python train.py --model="segmentation model" --rotation_deg=10 --num_classes=25 --output_stride=8 --head_dim=48 --fused_qkv=true --parallel_block=false --num_experts=16 --slots_per_expert=2 --layers=8 --width=160 --eps=1e-10 --final_lr_fraction=0 --weight_decay=0.05
Rows from expert 3 of block 2, named by matrix and row number. Rows with one number belong to one neuron. Each number is 128 + 24 x the weight over its row's rms, rounded and kept within 0 to 255. All counts start at 0. After the name is the row's rms in percent of the matrix's.
# up: expert up (model.blocks.2.mlp.up, 16x160x160), inputs 80-159
# down: expert down (model.blocks.2.mlp.down, 16x160x160, transposed), outputs 80-159
up.59 116 [120 112 149 152 106 126  62 122 162 164 146 139 144 113 137 186 131 112 132 144 145 130 101 141 116 135 106 152 123 124 107  90 132  98 134 118 128 147 155 123 133 151 117 140 143 126 116 136 155 136 146 163 141 129 196 123  74 140 141 139 117 147 138 150 130 111 145 127 127  99 118 102  92 117 136 146 141 134 125 139]
down.59 114 [148 146 121  96 140 148 149 113  99  91  93 172 123 150 129 123 167 119 164 126  89 125 123 133 104 144 146 112 135  80 135 156 136 128 120 143 202 127 118 117 121  73 157 118 166 120 139 113 102 117 128 110 121 156 131 126 169 121 145 102 121  97 123  81 107 129 157 141 141 140 144 139 125 150  55 110 125 137 125 136]
up.60 124 [127  86 115 148 109 146 102 166 133 147 143 150 151 102 134 145 151 142 116 141 134 134  50 127 126 116 123 129 160 162 166 149 109  95 105 101 133 165 103 140 113 109 139 133  91 129 105 166 139 143 174 116 167 135 164 118 132 104 135 127 110 160 143 194 119 159 136 160  93 123 139 107 127 111  99 139 123 132 120 165]
down.60 131 [139 170 118  83 164 116 124  83 118 103 109 159 129 128 128 135 123 107 154 159 109 139 135 142 124 154 126 100 126  75  97 131 141 164 124 150 180 117 146 133 136 132 120 149 147 134 177 107  94 100 113  98 166 156 101 131 132 108 115 141 147 128 132  60 142 109 150 136 158 118 145 176 135 145 105  90 109 120 146  74]
up.61 094 [117 101 103 128 112 149 136 113  54 131 142 138 119 122 101 117 106 159 144 109 146 117  67 145 119 124  94 125 153 101 139 100 133 131 137 143  85 128 150 153 148  84 146 128 130 138 109 185 106 140 155 145 149  95 128 127 158 143 110 127 140 153 112 133 126 157 135  93 120 101 136 133 135 193 169  90 141 155 132 146]
down.61 096 [ 91 126 137  91  83 121 150 125 120  99 152 112 123 123  99 141 156 126 148  91 113 113 172 123 154 160 124 127 137 174 100 159 134 115 159 140 133 128 132  99 115 150 196 102 107 154 132 138 132 123 152 123  88  82 151 139  80 144 143  88 133 137 173 162 183 111  75 111 120 162 161 146 113 118 138 122 137 114 100 135]
up.62 098 [162 132 147 182 123 135 101 115 130 137 144 134 108 135  92 100 132 114 111 128 131 128  75 121 121 145 127 149 155 152 159 133 149 108  94 126 142 193  98 134 141 100  87 138 146 100  88 106 153 158  70 125 139 140 117 161 116 125 107 146 127 147 116 139 113 118 152 136 151 130  88  96 114  83 153 149 132 180 105 140]
down.62 100 [132 132  81 129 140 147 136 157 148 139 128 155 134 119 133 121  98 146 148 130 115 132 101 122 140 113 151 127 115 112 132 112 109 135 129 124 119 134  86 146 131 154  83 126 163 101 174 137 144 146 134 129 152 182 127  72 152 131 102 124 161  84 118  97  37 144 149 101 131 122 114 131 152 148 121 129 142  47 158 143]
up.63 095 [133 129 126 148 105 123 139 136 136 152 118 102  87 134 133 127 127 187 144 126 155 113 113 160 104 157 130 122 143 123 134  83 108 101 114 136  74 142 105 126 154  82 104 142 108 135 148 178 139 138 132 119 132  87  94 136 144 123  55 118 125 123  96 119 137 112 102 122 102 120 119 144 101  96 180 122 138  99 156 115]
down.63 104 [ 96  91 145 103 170 118 120 120 101 111 123 125 141 114 103 180 135 159 128 115 137 129 139  96 123 157 148 112 115 147 116 158 121 120 145 132 122 143 122 102  92 158 167 183 132 128  90  97 101 103 152 147 134 152 113 134  90 144 181 123 121 139 120 148 134 108 129 135 137 166 128 159 116 138 136 110 116 138 117 156]
up.64 073 [116 116 121 132 117 123 129 119  72  95  96 139 122 124 119 139 125 133 130 140 106 157  85 125  78 110 116 166 123 139 140  90 116 159 147 137 142 132 175 164 111 123 136 147 120 121  94 183 101 128 137 124 139 138 156 101 139 152 120 146 152 165  83 148 142 131 107 113  98 100 178 121 123 155 139  67 143 131 132 147]
down.64 089 [ 95 154 155  95  58 114 134 143 100 122 149 113 113 132  96 126 151 101 149 100 135 129 166 127 134 141 113 155 148 169  90 145 119 115 146 137 132 111 151 103 125 133 196 106 108 133 145 142 122 122 146 132 108  86 159 145  45 141 125  84 141 145 177 166 190 112 102 115 136 153 150 129 126 127 144 135 130 137  86 138]
up.65 110 [ 94 130 102 106 114 120 146 115 125 100 128 126  23 130 117 127 131 137 103 100 144 114 124 170 128  99 155  88 117 123 151 128 155  96 123 145 118  96 109 138 109  98 147 149  73 149  80 161  91 158 161  85 134 137 166 128 163 138 112 100 141 130 127 104 139 177 154 137 101 140 174  93 160 119 152 131 115 142 144 133]
down.65 103 [110 169 135 117 126  65 165 133 134 117 121 141 183 117  99 105 119 128 148 109 114  91 174 127 117 126 129 109 170 109 118 145  92 170 174 118 104 109 150 120 104 140 165 134 115  98  90 122 110 135 135 107 146  99 140 133 123 133 122 158 100 156 100 146  91 136 126 109 141 112 154 114 154 110 153 151 137 156 139 106]
up.66 126 [146 120 150 174 102 117 101 165 139 158 157 131 116 122 121 142 118 126 144 134 129 135 104 112 133 132 112 105 161 126 123 125 121  91 143  93 151 136 117 119 146 102  98 162 164 136 128 148 158 138 157 170 167 145 208 123  72 111 147 126 120 142 147 146 126 132 159 135 139 126 117  92 117 103 103 161 129 112  79 152]
down.66 140 [151 117 125  73 120 148 142  91 113 127 114 156 129 161 127 150 170 104 165 117 110 133 128 150 108 139 152 122  90  88 116 141 162 138 110 151 171 123 115 105 106 110 164 102 143 124 150 124  95 121 135  97 119 136 129 136 133 137 157  90 146 103 116  82 113 126 143 149 131 151 157 167 130 160  72  99 138 145 147 142]
up.67 085 [111 118 161 136 133 132 154 120 117 109 109 132 115 149 137 120 103 118 127 106 126 126 100 126 121 133 181 116 115 122 141 110  98 161 131 142 120  94 134 192 133  97 140 137 125 130 104 128 128 123 114  97 148 136  78 158 137 157 151 107 158 132 111  96 145 108 106  69 126 134 139 146 130 164 162  69 154 119 129 143]
down.67 084 [ 81 130 157 109  76 126 157 122 124 108 137  96 124 119 102 132 173 126 128 102 133 113 164 134 132 148 107 151 147 169  90 124 142 115 148 139 147 135 160 108 108 102 190 107  99 150 135 122 126 126 161  95  81  88 167 163  75 123 125  90 122 140 185 160 200 121  82 110 119 154 144 129 120 123 150 128 128 148  89 138]
up.68 104 [135 142 101 116 148 128 156 123 156  86 127 173 101 107 145 110  97 126  96 151 143 151 132 124 157  82 100 142 120  87 139 124 142 126 125  99 129 159 110 153 124 135 158 149  95 128 105 127 167 102 106 117 137 168 106 135 154 119 163 135  95 169 178 109  82 147 117 138 144  94 139 154 129 117 131 152 112 110 158 126]
down.68 110 [176 120  94 150 156 135 142 157 139 138 104 166 150 134 137 110  93 128 125 152 132 142  96 119 118 106 148 116 111  95 152 124 120 158 105 145 139  92 123 169 149 128  88 108 161  82 132 121 109 141 115 133 171 169 102  78 166 147 129 149 161 132  49 103  81 137 189 121 128 117 112 111 154 158 128 113 130 117 152 113]
up.69 067 [121 123 110 135 102 104 128 162 109 114 152 138 147 166 110 128 108 142 165 146 131 116 104 123  98  86 126 129 130 115 130 155 124 105 107 123 160 107 139 103 111 157 176 118 112 135  94 176 120 128 136 147 124 147 167 128 135 154 104 127 148 125  72 138 161 140 146 171 115 107 136 117 139 109 139 113 152 156 121 152]
down.69 075 [ 70 158 185 104 104 105 129 128 118 127 150 101 120 132 130 106 147 104 144 130 116 138 177 124 136 134 108 140 153 158 113 146 130 130 155 128 105 143 129  85 124 140 184 113 122 169 143 130 138 144 139 121 118  89 185 147  85 144 118  93 105 131 184 131 175 121  82 114 134 139 140 144 119 109 146 155 133 120 103 110]
up.70 091 [111 131 103 110 153 106 123 136 115 105 133 132 148 129 103 123 126 189 121 131 124 139 164 108 145  85  91  97 107  70 138 120 145 142 139 140  96 107 103 129  86 122 175 120 134 175  91 186 123 111 134 146 106 109 187 117 146 109 119 126 137 142 124  75 143 168 124 125 126 130 129 110 123 138 147 155 124  87 157 121]
down.70 079 [106 134 131 134  62 102 108 172 139  95  93 109  99 157  99 104 199 103 130  89 102  99 128 125 113 139 157 123 143 143 137 140 120 148 150  90 133 153 125 119 119 137 147 142 104  76 136 109 118 122 151  82 131 126 131 129 108 149 116 123 124 156 131 149 137 122 107 133 130 123 164 105 130 139 150 126  97 200 112 118]
up.71 102 [142 104 134 157 101 125 127 128 107 112 107 127 111 120 129 145 100 127 130 117 139 122  92 153  92 104 133 138  84 145  82 109 114  48 127 164 153 112 149 110 135 130 140 163 125 117 110 162 137 149 185  80 166 116  73 140 150 125  82 127 137 117  90 138 135 153 111 112 129 132 166 109 123 122 156  83 141 146 136 142]
down.71 105 [104 160 126 135 112 125 168  98 113 155 151 121 164 116 139 137 107 126 136 102  98  86 164 136 187 116 132 108 159 152 111 146 106 123 163 117  80 102 144 125 105 133 140 128  80 108 148 130 134 139 142 148 114 113 140 170 131 157 132 143 134 110 119 148 104 134 103 113 149 140 144 181 128 109 110 128 150 133 116 152]
up.72 103 [ 64  80 119 106 124 134 126 147  90  87 116 130 146 117 135 137 127 146 146 118  92 148 124 163  95 132 137 106 104 160 150 134 149 131  94 139 135 119 116 172 117 115 140 157  88 162  91 148 100 102 173 124 112 127 153 150 143 132 140  70 129 154 143 121 130 124 133 144 106 150 153 152 115 108 123  95 108 111 136 164]
down.72 106 [154 154 119 133 143 111 107 154 145 143 109 133 151 155 114  97 139 116 115 144 129 126 143 146 142 115 115 124 167  96 140 143 143 147 177 102 135 122 141 120 142 182 142 150  98 113 134 121 127 111 112 126 163 114  84 128 138 111 155 183 164 123 138 111 136 139 111 122 140 119 143 141 142 118 115 125 142 125 144  64]
up.73 074 [131 129 115 128 162  68 128 109 101  79 150 126 119 143 115 130 121 125 158 130 127 164  67 169 109  89 112 145 154 100 126 144 118 101 101 153 111 143 165 180 142 104 180 141 133 132 118 122 131 150 146 122 148 129 131 122 121 126 113  83 120 125  81 164 129 118 132 109 110 125 155 148 136 160 103 117 168 125 146 139]
down.73 091 [ 82 157 184 108 110 132 123 124 133 101 158 103 121  97 113 132 157 117 140  94 116 125 143 133 159 141 103 137 175 149 123 154 103 103 142 132 134 157 143  82  89 101 180 134 106 129 108 121 140 111 135 131  87 104 167 164  89 132 142 106 110 135 183 132 159 116 102 126 128 152 149 134 109 116 125 157 134 131  95 159]
up.74 110 [ 85 114 135 124 138 173 105  99 146 142  93 107 132  98 119 167 131 134 113 120 147 127 103 131 128 170 114 153 150 122  80 101 142  96 122 123 145 121 133  90 118 125 135 131 151  93 117 134 125 120 151 185 160 126 125 131  56 142 127 142 121 134 141 128 145 112 118 169  99 113 107 124 131 136 110 112 147 125 151 140]
down.74 110 [140 159 135 119 150 133 111 136 100 107 106 181 137 144 138  95 181  93 140 141 119 117 117 162 118 149 140 121 160 118 146 127 147 124 110 101 165 167 160 114 105  77 116 147 155 140 117 140 122 136 109 139  82 125 148 132 167 108 153  96 110 136 150 133  69 129 112  97 166 138 125 130 109 105  96 135 115 133  90 115]
up.75 080 [144 135 138 187 106  95 125 140 124 109 177 124 133 131  94 118 146  93 169 175 113 134 120 143 140 110 136 128 133  98 168 110 112 120 121 123 101 117 127 106 120 100 113 131 117 144 129 154 153 135 133 100 129  93 182 143  71 102 109  94 147 121 130 122 143 138 141  85 146 137 126 160 110 109 131 153 168  86 141 121]
down.75 070 [134 107 169 128  82 160 128 131 133 119 156 120 105 138  97 124 176 141 131 105 142 151 114 127 115 152 109 120 136 141 111  99 136 138 111 104 191 183 139 116  95 129 149 109 138 141 128 112 133  75 116 168 116  92 158 101 128 109 156 116 139 113 154 122 173 116 110 115 104 120 123 124 121 142  61 143 162 133  99 116]
up.76 091 [129 104 132 112 125 137 143 128 104 136 145 112 136 125  81 111 134 173 154 129 143 103  62 137 130 135 104 100 155 136 149  90  91 133 143 139  91 161 135 134 146  75 144 142 160 100 125 163  74 114 111 119 182 113 141 115 125 155 110 141 136 148 118 157 144 141 125  93 115 104  96 133 146 191 145 121 171 107 170 126]
down.76 086 [ 93 141 146 101 107 118 139 111 143 109 153  87 120 118 128 142 127 126 134  97 129 124 166 133 143 160 138 131 147 170  89 132 138 122 166 122 130 155 145  97 104 141 186 114  79 127 129 136 134 117 140 139  85 101 163 116  70 155 110 122 124 117 193 133 142 116  71 123 104 155 143 134 115 115 163 136 121 128 103 132]
up.77 086 [157 109 156 169 118 131 122 179 109 136 132 142 112 126 132 122 112 125 122 121  73 128  96 133 114 102 121 156 112 130 174 128 152 107 119 152 139  76 142 104 163 114 127 140 107 122 100 127 182 143 145  98 175 137  90 199 160 123 126 120 131 129 110 117 123 144 119 121 149 137 133 141 100 125  99 113 149 139 129 152]
down.77 076 [ 89  96 107 126 146  88 115 123 136 145 155 148 128  87 122 150  92 139 130  97 144 119 143 132 185 140 138 100 129 122 106 117  75 123 172 123  48 105 116 130 129 125 131 122 109  84 145 136 115 116 149 116  98 120 116 137 122 128 120 178 138 144 116 148 135 135  89 133 119  99 115 151 163 138 149 139 137 116 104 146]
up.78 097 [127 159 120 186 138 117 123 123 128 131 150  84 110 136 143 165 152 128 106 103 139 101  95 121  88 131 116 150 103 160 124 126 134 154 101 154 160 136 186 131 118 126 123 111 146  92 132 166 116 131 107 134 160 148 122 107 168 105 112 156 146 136 102 141 128 131 133  99 166 118 122 107  89 149 130  91 105 129 116 142]
down.78 097 [ 87 146 138 108  87 139 113 101 103  90 133 100 140  95 117 151 158 136 142  94 115 119 143 130  97 145 116 144 158 151 105 136 136  94 122  93 118 164 143  83 111 130 144 168 106 178 149  96 136 111 144 130 117  98 166 149  93 135 110 121 132 120 162 147 151 107 116 135 129 157 138 151 116 105 120 123 136 154 119 141]